{
  "model": "CTC image transcriber",
  "dataset": "short English words printed on busy colour backdrops",
  "train_examples": 45211,
  "image_size": 64,
  "crop_scale_min": 1,
  "horizontal_flip": false,
  "translate": 0.06,
  "rotation_deg": 10,
  "tokenizer": "char",
  "vocab_size": 30,
  "arch": "nf_resnet",
  "norm": "none_scaled_ws",
  "activation": "mish",
  "depths": [2, 4, 2],
  "kernel_size": 3,
  "stem": "single",
  "avg_pool_shortcut": false,
  "widths": [64, 128, 256],
  "residual_scale": 0.1,
  "init": "torch_default",
  "residual_init": "zero_last",
  "optimizer": "soap",
  "beta2": 0.95,
  "lr": 0.0014,
  "beta1": 0.95,
  "shampoo_beta": 0.95,
  "eps": 1e-08,
  "precondition_frequency": 10,
  "max_precond_dim": 1024,
  "merge_dims": true,
  "one_sided": false,
  "adamw_lr_other_params": 0.0015,
  "grad_clip": 3.0,
  "steps": 10300,
  "batch_size": 256,
  "epochs": 58.3,
  "lr_schedule": "wsd",
  "decay_fraction": 0.4,
  "final_lr_fraction": 0.05,
  "warmup_steps": 200,
  "weight_decay": 0.1,
  "adamw_weight_decay_other_params": 0
}
Rows from block 3 of a small CTC image transcriber, named by matrix and row number. Rows with one number belong to one channel. Each number is 500 + 40 x the weight over its row's rms, rounded and kept within 0 to 999. All counts start at 0. Numbers have three digits each.
After each channel's rows are labels from the 100 images, of 14848, where the channel reaches its highest value: "top examples" is what is common among them; "peak at" is the part of the image that holds the peak. Only what is clearly more common there than usual is listed. The data: short English words printed on busy colour backdrops.
# convs0: first 3x3 conv (model.blocks.3.convs.0.weight, 128x128x3x3, standardized in use, each kernel summed), inputs 0-127
# convs1: second 3x3 conv (model.blocks.3.convs.1.weight, 128x128x3x3, standardized in use, transposed, each kernel summed), outputs 0-127

convs0.62:457451570549499410486529582458543538504488521527511566452526484507489467540522474534536574413527485573436522454520538508342531487462509457498473462477433578524522422502508400527474508495503517528457477528424454476503538555436512539536506528532462512498518509487511525439455479501449516487523526444507513525533466541516472529465472514519464492520537492523501433479504456512491481552464
convs1.62:521449520498559484536531605499416446487450539539554544466511476465481533508483485509534581474527429473455478458524454541492487464475541500457498581514451539470547520530505499446452544507574505579511446476462506535508500541491412450534600449509493452396513537502539519485536502497514475453459541515481494498571466529491527461535497507519487542522516488553469452542511507509471496606435
top examples: the letter o; red ink
peak at: centre

convs0.57:490459482487449486554473530442578484453508468452520510543456459510521551485453549480452493495491505445594523558457497517484506475447587506508507498434506440543498471435515560478517435508535528491455536456488579502528537467515455503518483496433460538531578479542498569530512507440523495484426501508461456590434508477472546455477523560516476461488512539424488591590495462495539505478538
convs1.57:472589537471492536534522539508499524490561523533504552550463512524505557449497562473487474477510472580427544512537483482408524471523491530521536453542533524531537443538533516529502498459541504542541486487495419499494445517492538476508514578504415570430443446482538440477533457479516538475551477519495492476537482464580445530493549476463521543440562523489497594475517453481480584454429
top examples: bold; capitals; red ink; the letter m
peak at: centre

convs0.45:481498498533544503531505450506514542473469537473403508556449446449416470483553593510462450554512479558554524501560497530495547499524520469526524501540482524482522465492540482536492582430501499513542524543486483484558516549537519477474524502444438538483546504440521477477442460508500533500488545570529516472475422503475525471619470461444523469517555461518509483512517505438382507427448
convs1.45:550530493515490520451482478462489555541497447489449423507461495465485549517470487499551512499492463500568464483546550538397533434530466447497520491474467362564480454404525447455562446492453509516533489457460518467409534435516504505592548491433540521509530520473535535496482490488513469452467527505493507516471487490485567505532497468517482506469469481470497573530504522519534499546387
top examples: bold; red ink; the letter e
peak at: centre

convs0.122:554506562465527471483504503525467527484526572545442582533530514561415523512539562488529585520491447484516592508495518532462526494447454502499485511525447438467510432436498498479543496425466513527473459543517449482582576492494464509500487549496452457448478474499425489554521386511494505512472584459487526543495483551482506481443512463559449454474481544536488515520463540492440495529553
convs1.122:560517543460519551507637490498462467471516453535503492441528434513428490457509572515435538541531516509465420491532530509499471480562436517561503522477508551538445497542598461502470478527527524508480467497490425473449446539525480477512553447430447493428488529455506536480523493507570533464541582533497478538528460529554490529437429452516535480549527489506495517496466449504498552486531
top examples: red ink
peak at: centre

convs0.76:485414540528515429530486507511532456525473545562570549526544532527482533499536477462544445569494450515513541551554531496462545561505497541567486531494532419522508483446448483481516440484524502440496462500514434461526524438464540491490520476545522493444423496536544538474517443495440464577540468531505440482501439513511540485435441503476479475567469575435478455485526528565529443513569
convs1.76:549489451484547510503508485510475407527482476515483482500498566543457492499566493476480526489465491505540532528499526512457459554465568503513529498540457488484477447563495514453506545544556473540496580501497537535501536466506463457435566438473495423403525561514523501546547469470448502454509538505448548437455532491468519482472519465505526585512541470571477467515618416573424462521488
top examples: capitals; the letter e; red ink
peak at: centre; middle right

convs0.28:512440526506493503500528514483518581462493475498511502492509455475507502529476484589452558461513503491453482507454584510384516526421536493503438498500495497549490548533465502547494567554521516451458542454440539518533545502453390476520479509594446478498476476480458493479480522492470487520522533528562448485521458570448470504454533492521544484521606534473403495593492465501527472457543
convs1.28:542467551549473490532472425487553522498461550524526485506535426454459505481543517492515561492567443437496428490504540507501479581474489503491519498503350496475490553557497464481550502507517532494476517445538518530550574515522443487531489528555523445498514533563537531572518518553496462450465477535420518480494564446476518546516565470443574475511456441540451456482539528499536458530478
top examples: the letter a; red ink
peak at: centre; middle right

convs0.56:523630506489512525507486527481505435475529472464476499474477505529521511502465471518572517445437501533475444529497438493539429539490541493456512492426497553596478544435444529457469494497535483453481483484465558536457514555438463466494483563475525500517536517440548521484496556502497472522491485486479586450532545559418524478477593514424491570519460482527426549521516470499580476482535
convs1.56:510434498494500489533464494491516489475469394540468438515560535559525471433469624542568449508443457474486464478473528500580527531556474489476497442472550479528518479483517583483542501472503544454507481518516501480478455484496543464473525432416479460518442520486506555463451477454496528588483399456607484507489442522513505525491458497580470489522470495508540447483451498526489530491490
top examples: the letter o; red ink
peak at: centre

convs0.64:453482542482523535531487470466510538525524550424520486468494563483509540521509502536440590516557529457501525538506558472526498544481615444450423487533492496424469553431493442563535471501467523509537508450519458493550533514531546475512502503568461533467467403504512440470490467491481493431446498514485507429475453552499487538476517434470441540505587527483482468553489561526451531558466
convs1.64:480538481553455479467427512468564564550508602482535514583486494542390466468517419521453510504562468455546513509452449517503449446486540477536520486516513521466455515526466485503474539554426477538430400490539503428492470528455459508462512551536569463502513469514427463543475511440562469474501448468517492508564492484452457486558574542490517522512522518487511520533477546492467504494462
top examples: bold; red ink
peak at: centre

convs0.31:492506505504466486469602472440488468427534497558545472505511501546528532543555432507556447434516488568498467485473457531443442479545571461542504524471467524560517494465525487491427525507522516498479492521479569520497541478470437560480538553439487502527462485528538547519493488502516429472456488441451493461495531417492602485523491587452439447504417498501467473560465497528573485544479
convs1.31:439471546507507446486442464533576511492524564512433488502530488591538451496483390520556485519514514442443505554468508415514547552494531514501466510492515497540571509552398524541523517462528526458542476513522604550526520458492455537500452530585570541526544511476593417509491488517536466518485480612520509501486528554485492501516466471454513481545502508523483512498538518509471495500501
top examples: the letter a; red ink
peak at: centre

convs0.27:557510481448464513467521472483444503480519540493487477569486469498483543527510547512441513529517456476496588494420543497373469509447546456579476510550547463522536473475460541537493547506560504457476541472477474516517489506489381499518465478579460531554484513577519457496522516535490509513501536530483474472496474508410487506497513467516474463581567534458461563574406488528502462456549
convs1.27:489534464486485546496536383512536506538512479510531543590454510490445466435518604506523546546536503496510434533472481461515483459498452475542526463528554521524519490532517475525533427553499509519449452508600437479500519570472571576521504565480603539517501459509493509531532478483536518488478505529481520550548448439452512541525542569495510447451556448537569535487477517470512455493480
top examples: capitals; red ink
peak at: centre

convs0.106:488464411512462452508476525521510499549450450478550566539521511502462487479471517499506463518554501490557469494501544526509496562446406431516498497461463554472518422580560421504479505504509519483523439452503533495596528520458521452542488510469482501487442502518529506632510428520525502497448564480553484572426493515520526493459491518519484509479506534509566545503606487539466521472438
convs1.106:464539449458556500456493494551533467493561534534560539493528488568492477512501468503485480482583485492442564534490536477539499633492463564518530582524548492467479422477518514529451512518516426537466493532540581485520543451524495465420548566547499516469505570525518474498528458470414538468504489478472566485531531528467543505570485529565523517511509458579455535523544509537471459534487
top examples: capitals; the letter n; red ink; the letter w
peak at: centre

convs0.97:441451546527467502540480503511500557511488566509564479489492479481513565470567528508475545473503583489447459486502517476382550494459459510502481543551537453502465494487479466462498472529534544553510431497486519493493514508466540538533513500477529580439507443504449496553489433461549536460542494505396479536399502461500526473476524550557452496491443501499545464399517489598439482528468
convs1.97:454474479523549534397589497557491553494508489462569469515453528535462459450481481562501470540563485444461545566434472463590489509537492491534520529518522524568510506421502482553444469496489465470451497460452587432493507548467508497574545465528525538497594514483517537546461463450466447452468490493483543535526495561474566462530485492484489437481458480490550548466491499501505494433480
top examples: the letter a; red ink
peak at: centre

convs0.18:537481535510524433497482481464483484487493513486440594539488539532441577464438591480498593479496441483486570428545504496384514484527443450496513459546516492485553488536473448564494515469539500420501425492501470447527490433548464506492501462562469470459546509504572497507487488565447499495505481465570521505550503505475497503528534505525490438554492500455560508534430567475520553481523
convs1.18:550488507526548503524614445554446483510512413525499505449509526464483516434539620503513478569496452460503538525547553492489499401512518458520481451477502524536504549516535465488508443488505528470482545470464471526444469620488554552562523441437477524545517433474481578569484481494489461438451585522487484505555467542513500506495544494512490473465472495507466470517441486510485520480471
top examples: capitals; the letter e; red ink
peak at: centre

convs0.44:564491526498501479510481549541570462431548546494555454436476492530481481481577444505508544443494559480515486508539483507379523455499529487552417461471470466481478492449515499446588497542456476524498464523554505510515518549469431564427555547452521530448498497501467514474528468489419456463460458500479509481541566490439583494459540479515577482503550513560491487469439472556525472513504
convs1.44:506503472510420511512523599478510488479456517493492472540491572533492466506510495521443491505463442520512556480478525558480493474456540406435518539468567500497504481509368576465500534572459533535504424527496482446513429506504460461476533511457481519507453435459485536498460546469490466439516541546510518458538511501507400528521551563458505506424581492525559485508499498497514578445489
top examples: red ink; the letter k
peak at: centre; middle right

convs0.123:450478522485537461540543550504548546545545497537586476489465548502502452485447475535464505466482522554451488497500526503498453529457443583454439492518451438502457548505467448437495497510499505472427515554536438491384524484472499499468405526536500477478472460493504548563509515511466506510487534541597490516537506513549500526522540476534477520523445519450439458464492558508549508637469
convs1.123:445495510462515586543466483468505443507546552504502516556547489557470518485507491553453487520542487409562468506470525545516539442486524505494462447486542541518494571558538528537440562517552488544453434522542493490540506548495542487572557505486476475555542491474445508496519482409491508530469466460547500595528458492512368433483506478484487466462510502491440590491506531525447540457508
top examples: bold; red ink
peak at: centre

convs0.63:509474554490514473478563540574494510452539547504522500479500510511415504487566494545514536495517500422491518470472518482442539501445537510535465529561513422493461538464506577494453511513502536464440531490536471531464541508472387588534419509540459522488451543531447456444552547538451524564476475555459428470531512527471525475555505448524473466567518532489477442568444488506530439534524
convs1.63:507538552457402478490508525521512536530467550525519531516453526504388486543502454462472491523569533545487451467511495516527452501526516417438496476497503521489520506462464547502441454415490490536465536486569540467520535548500507475520451508563491453515496497527426506517465619524496481466463404539461548496510551463438494554549498549499525441524540565487485457482447534454530537591487
top examples: the letter a; red ink
peak at: centre

convs0.83:555502468577454505493571460503477494539487412478469479466479518520566494485515508516534428494531528534532516523536461457432497527589561541521596490493500485517494554432535545526514414485520491474530505552504525537583452465526534517537520514396473532443470519459522488523480393483531490505473523546468498531505475450504552523473419509504409473530470505493496440544544450481580472527488
convs1.83:418476475482519468441506494461511532472520521461439567469483547526516454489456411495510526482464431497455545471512457468436523483511542583513542493564498537561490512513454512501468515441442549483561549501438633470480535445447492587530548524533535567571493534507508478432485548506467462504481500554522469442552492486520486499458485463519476468499527591499519485479548514471420497504497
top examples: the letter o; red ink; the letter s
peak at: centre

convs0.59:508546516495480511455538518526488444493502467541564468429471529545520529523473491467524480558555531531548554519443533477490476474521552510536498497474504477531440505449518577549538477467518506456558523453515458590515477468527446532516502512519513497517469528505557454551528447491566506550391495426482527452516438434460482489476512506523417440527449480488423465554534416531539442509601
convs1.59:398499460522538472466483467509524504480511601530443562510508519591524465504543460493493485479517469497455553493441479492551495452483546544544500470545462526588468555581426545513480494441515509484525527571532513502583478429494520517540467490539532494511559428476543523490443485500463465539490501593477432548541467518489549488432546427472485510582502518497465512501502511454447516527465
top examples: the letter a; red ink
peak at: centre